A small model that predicts nearness at each pixel, trained from scratch: 145000 training examples.
Rows from block 5 of the encoder of a small model that predicts nearness at each pixel, named by matrix and row number. Rows with one number within an expert belong to one neuron, the router's apart. Each number is 128 + 32 x the weight over its row's rms, rounded and kept within 0 to 255. All counts start at 0. Numbers have three digits each. After the name is the row's rms in percent of the matrix's.
Before each expert's rows are labels from the 100 images, of 14976, where the router gives the expert most weight on average: "patch colour" is the nearest of a few named colours to the mean colour under the peak; "strongest on" is what is common among them. Only what is clearly more common there than usual is listed. The data: rendered dice on a table. In brackets: how many of the 100.
# router: router (encoder.blocks.5.mlp.router.weight, 64x160, trained with AdamW), inputs 0-79
# gate: expert gate (encoder.blocks.5.mlp.gate, 64x80x160), inputs 0-79
# up: expert up (encoder.blocks.5.mlp.up, 64x80x160), inputs 0-79
# down: expert down (encoder.blocks.5.mlp.down, 64x160x80, transposed), outputs 0-79

# expert 11
patch colour: black (64)
strongest on: black die (41)
router.11 094:133096152130139183117171088056146204094204169099165138079127139150148156124135096146121161072089117147091142105155084215153167128144143110113122087127141118076102096100090181076108151171078122101102105151130147147161128102141160155115073085
gate.0 086:123098106150125114193109134133089175120162123125144139152121150088138087114154176113211097064108134179101117109157124131144149133109127085142123098145105169102101098137124087142118109134161138183198088115109137097102166136159147039111145122
up.0 088:146138138124137133047138118135153066135093111124127107122136117154110147130063103143057144179130147063141120161086116121076121103100171131128160122144176104155164124137166162125128157137094112071067167111158110156165100145146123212144119164
down.0 097:072153135176083191099098173095157172195135160170180139143103115091138101108127132151138112064103164179143167146132156130105096123168114121085131158110119074102170099194132108124081144142161114137121159093137108148175141123090139150106119062
gate.1 104:050061090140131176141134089088111137110075069155109155154123142119132055136089135114184129086084136169103169119147076132146133139122110133110125127087174147122117085158104122152156141128117143154114120202098093122129105180114141155127130097
up.1 102:095091138124124081130135120111149119188165107134143119069122123131111040149212102136148179144186075172125161165088080114128191122093152109122097138044145120125133171173105125136116119088071130135110055181097146123182107084100139138141121079
down.1 109:191145147094133117120151092104112075159127168122132160122104111132156085107126125098153171142186144146104115134118163118092094131172053168133151165157245103117154118104135088119179154105133121130120132092163108145086128124164147138085145133
gate.2 092:132120077139125089135169185126114131139153099140104143156129123109124104108129128123171125108148100173067116122126094104172184117132098151134159126103046155099081181117114065149099129160163154165172184139098151150117115150100090083131144171
up.2 102:131118111108114106119108197132075143075192089146195139116128130101092064074121193116123150080152141142063144155143088100169152130113119127184135159123095158130104141167148072126092134132110154110100160106148120131169160136088107040194123151
down.2 100:148112175173161109161108123135089153121177134106132181198095126178123052162115114097087158113199119173155103192112111105147036093054116089119131114127115096089147125156144187184113121084121117119144182116133121119149128132115096125135076114
gate.3 101:085157090116119101137150134115111121164067125107167141111132104112112129127174093116104155163156118167121121153129099092124209190142147127130101123117072189106191144184139087091151134117085118092069083120175147131108080146089152139130147096
up.3 093:168118121118110085117143091196113088101095172146111121175119145172124130150130138121171156101142136105113123153168142140154137144192115110094226129145127083136108196126096198057111081144108131092178135152113145111179149145113138173135126144
down.3 096:140162150149107113103136136113076141172125119149103176119139112126101092106179154092087155119190132100136108129111150153149193161139109107108121096168174136148112153145118150121106144114064141161175158165169152077153164094153115155132125049
gate.4 090:079092166147130121104149181139154085081116124162143123172136133195118133126112121098044182171185102107104160146094105068112126116162121106210193153084113168130113149159208105132078165088148152148159185121157113153203117117175149126196173118
up.4 090:082100132143134092141119101072154083104080177161150109106118118153110146112108117123096148132185070183149152198104153129148126130170147163174142119111085140089142204136188138147153129122170102146123106125143137128150144092196161106205121120
down.4 094:145122119112144107117099130158122106128068118147117115130178157201175178118148163130086114139127122063134151148149112192164147069159178117119075096149142119084103171140170078162151079171149148116124108030201064131156083090149151131123187120

# expert 5
patch colour: grey (39)
strongest on: grey die (51)
router.5 095:107158137136123124080160102119167116102101123124071139125148095136097121106143144155088164111098153153140108089145128126166126114163148073110085187176166113147122089194119160172138143179092143051142091157155066191187134100102182155141129153
gate.0 106:114111085117128122107170088140100060134085176213146147095121114083107089136164144151147120130153125095090117106157068122125169106130123149112126163183123142125105103124042111129163130108098144104143143159151160089192129111040125145154172042
up.0 097:112140168104129126166165144112085131132112158193136136100132086106121084127139131147109091139123129097146078152144085126163176023165086140118110113162081130143114091112088078110148128063147130120152172153157140118150100109102148139198175070
down.0 107:163119129124102130127110098072157130145094133139100108123164143216128109138115139194121128130105175148167084142074114078095089117183110127136119131132134177162184138205116175089122088099056045090155084149101138093113067165133168082166141128
gate.1 095:074222170139133090079085124107097129140141080126096155105118117100151135104125123154141106150150096160082145119105068114111149128183141162104139205148088080103174153112203120133072161205162140190083126087190101110165156088116102116122127102
up.1 097:129099152147125194124131139082125133136143158099143112133131147105115146131080137112083093082132158126186127140139113123135109104123147111124138140073104092125164231175101144132154123127082150144157125122135141119080094195185161073137092115
down.1 094:189153160105137102103141090136095154116113158108134113164123038196103109122119105149165116105136063174130100156095069071182192115093215128152125155086100099132097139148112152126109137073084138117094145111103157127130167155166121131185125145
gate.2 099:128061151125137141152097210125133216061157106128106089104119122173138155137170090123074164126149179134126121159049184144195113160123106121050131130120133137138109125144147148149200147160119170108167127150136179121068129134107132199151183155
up.2 100:135107122168139129116127122163097163113177157138104148133127093132108127114182146129106168076093147116110154160165119144163141168129104102081091053178146129154086077122209156182074138139120126123116131115135168143174135128136114185109096121
down.2 089:122133048147137117089104145130221162205077122126137091189145124149162112160115094165064107132173115178127151089111114094160099065143193188147166138117181112150125110141146154187123186107091134122129158159143146119173096147112114135127059118
gate.3 104:130169157145157109103104129140119101100114055144087106132136119128142090139072194144107120142114096111168049165110071128147176113170129212106149090120114095138125130155155076126137125097134158102098095125104131112126136166100153110116155190
up.3 100:128132131159118134180075178145096092088102173107130146101126111125143097110081112127077146064137160087139084133141164145068135148122173121127103186112086102101122099130124138100068134112109157131142106083121133093104131173162088073166162033
down.3 095:090118156144138049135079146153084108110150185163135108135108124130157120111100120148084130087146086181117079122124086143128149126156156201142158127127135071137173071136133101112123092159174102109107146065149143169144157146225090196109131071
gate.4 091:084155174114143073128158111115118078102066117132102154132118114136162089157123109152124107092159106106076092147135128129131173097173092144141112124081120175079151161096116201176157115120154125088167087153116131165113070174172095096123138126
up.4 091:110153085138169088132109122115092126128148107098140126130107090195104154142104078139125075104108084112098139160188131101104111153105092186137154166087102189118131158141129113118154130132150174117167089167164105109114120139131073126143092180
down.4 095:134228147148158198140139121109163214145151143149131137083120146184150136180146171153120132087083123155067103155160090132129125132143135083105149093079105108134127156156097157116090206124154106103132164114082144075131161097087113139147113110

# expert 31
patch colour: black (50)
strongest on: dice: one (69)
router.31 096:139157185108154133078121121107181128114155111104081141074154107130141123145153145172053128124098140087101097073154068169156084152134106096108088127117138121122127091161117131170175186162069174079191090170134110099156172144138174157099107121
gate.0 092:137112092111128147153152119125101130199109198151070117091132175201125140159152123126092212092136181121165173120140073117145152076154123132131167099155125172137117123128113096080176137105097060187136142146106157161129123090188114108092134124
up.0 095:151122120108105148176114110083172120156094147173139116150119125150143198193120191101135178087147155154145132087093150135129191107031114115127134129129129146137175167137119087164188165108187150162109111146096160069089149150085083061116135157
down.0 088:139134134124133160134118121126122116124109166198092175179172170149130139157188174121029107171129135134158106101124147108149136130081094135123102135125133131149201097075157122164120116148160131123138138170068087182115118126101076146113130105
gate.1 102:145152125146121070117129144085143122085165130119137131136126096129122107125097127129136106162177102154104147072118151095117085140107142161127134153175176215140164169053160081158148142140109141117114141187137085150103061102105149171131123111
up.1 099:131107121116123184135122105155142142155087162132080126124128159133128125113178193116125134082064207135150098155152124143115185132142092107105111102090087037106109110189101165121092136142146124148140127097130142112134216167130109111122106135
down.1 095:154131143108107052086069072155142128106165155147168167101165117165165089144087105087091170150166114103132151117131126145185153096088120160076154134123143041114179094074139092112152108072114145144136122117109117102159112098097096207138146121
gate.2 099:163082154118123135149124095121146129129101158069121130147128132124141137162175156127103126125147194150220107195124121151136135159077154152086146135143082082101129121100123092132139132140166139081188148105154126140109067114148118119118173174
up.2 093:057158144142153153130148116101121114111080167105101116140124115148128116143066090142139066147090163137137131106138113143111118112131167140196164106122092138166090202188074131100117197169092090174177142123085176101114159116167155128165139141
down.2 093:113159090179072064125145134134160151126149145150086159084103102112112117134145100130164121117125124184173145146132061122128139160135139178142168066110148141111119127145129114152114169077113156139107098052097127122112154112149126147123072078
gate.3 105:149173115135139117035118138170142135104101103163147099163140135170128115120112160108121078147199108151074127105120184092141100121112103128094120112177178137143112128130155144098148125216159152155090133179113114109082135121095135138145165148
up.3 099:148147208174126120188140144148089141084157070146131121136123132160127137106149135116104086077043086081150128125133107096133105079140122119186124133138082172122154114054147156145102111129113137167198114127162176125146131109127114132207107096
down.3 105:133149101132148128096101061159162181157121083152118182159115098111146150072112111130143157154148151158124186088128114134136174114198126161129216146145152126144085168108119145108115204121142086160130099123058168179178139133147055077156095146
gate.4 099:085123131153128136127165164101111131227088116097193158205116151161125144124151141137137090122186097093132146068149090123141137139153151100107103147175081057131188091128119140131112097073112112130192153165143048130162101182079146167165111112
up.4 100:046155145148151175105155048152094103101117104166088146138142089135156104105171115134139135128160106136194158071118143157104112106135118106132098112101087187135141143108142150155077125135023127110121130151154120131120128106151172183149117141
down.4 098:116211179175143123128094122129076127158152121073094160135102066071152105174090049101091128079102130200147147072113116126098124117146179096066156175152128112204105155120143124080128126082144123146114167135091128087129103171156115137114156128

# expert 44
patch colour: black (40)
strongest on: dice: one (61)
router.44 092:071115148105120172091154093071159165090119128107091125035142107116122179158176153172112122105086151102102089097134056171190094113097167150091045121128174103130146138136128165147127155107087137089118119121161190100122164116124097141077067149
gate.0 092:091154158114125148154159121123111120081114159067166169130131095124119189110096060155094161168141106093131140136088168166164166116164065127111116101123117160139156139118090122078106164094130039102155130068143125064099120150132171138128124130
up.0 087:090167090119152128145106080142169100206140129110098136174118081123137186127110115138081146105109118156145101094136127181159117057122154139078122097134130079129131096100190105154146113122119139075146159143068129162089142116119121144138138080
down.0 097:171152087117076144121194155149081122158116169109161097110148157129054132129083136123119167081131131151117082159094136154109104157142109087138092141103096118171154117108090155103112149177158104111136119152087127060122147110095130154166106160
gate.1 105:109121129136123060222128127124136104117141163130138125116133135113115144134146151145135158082151050186109101139149136118128151133100146096088178185151072120118210153137116070123089101131173111172101077127111144139193117104189132141056197175
up.1 095:187150135135100100162083110137220120150089172154156128129123144142127168128148157111159180112129143157136126126154051096075111113163169101087213178118124117139176123100213157139211099086140142122182190157107122164185157095153137129077179115
down.1 104:108114180165118149173150122133125142126117084180133217184149106120155051126158138075087114125189107094103103066126125145076154140101154083160144157138081128156078122138184132178143113110120069117152114146143105086116153149130127141145127167
gate.2 096:109088085116127146146141161157139134134124196109119135132129112138093163113099168127092116138149121142176133141132112135174113156125150143155113136073113101149127125146113139115140103082170155149094129154076102110169173100139129080220138183
up.2 097:138161158129141222155096155095132145063137118091118113100138114109122184102071112155121116151176195168169134062036091135155123088106123168111107133109132073119107079108105126093082112140098134135124074088115097168145135134109089137126155125
down.2 097:145094131123132130135161112058137132114120184144095111127136135099128133124137144157161110135017148099146135129113140121127118196127127106071112165146156136115172120187142169128102094158161130128162114138155151080155144152192087136134096105
gate.3 100:189131101130123084122103178145117103135172098132145133128121149079142102114106077116158116127158116182105186159098101137055126217129123159117116124138156174094098166162114170136167172120123142100061084140118201126103133170098148144141103134
up.3 098:089164079163136059086153087112138105150109086100128131147121111157152176153072150112132170040129104152135124133107176107103090162120127188148096169159126095118153138149139165100119136144155139146107127140107171110146095171160096063157107161
down.3 095:096155106147160159186168089182112118177110143175118152131100095145168095102127088136171088159108115090120076118129120103119142166135099127131119170084108151163135163081146172119103059076112149156125113099128064121127098094101127134120177110
gate.4 093:120145128115116119115155204152140065137104108155115114149130132069111088135091148137139134166162091110152078152080206149120152156157150108089083104135133122129138093146218177129101124149118106116082104085136123115156122094102148130107117169
up.4 096:112150064143107084119069138118139119173082147140121120121115137110172172127126184114160139131180113112145120114128188138116042127173153141144080079125137193114095126198169176070140146112145036191187115101113217106093104112139127189107106191
down.4 086:131203116130110136124161173123141123156139159179149105150142083129133157113134156165162115148174054087159145131169099163122105093184120190102179163167130153130178159170123123108050058081161155161130139142100084122126163165107131117073192149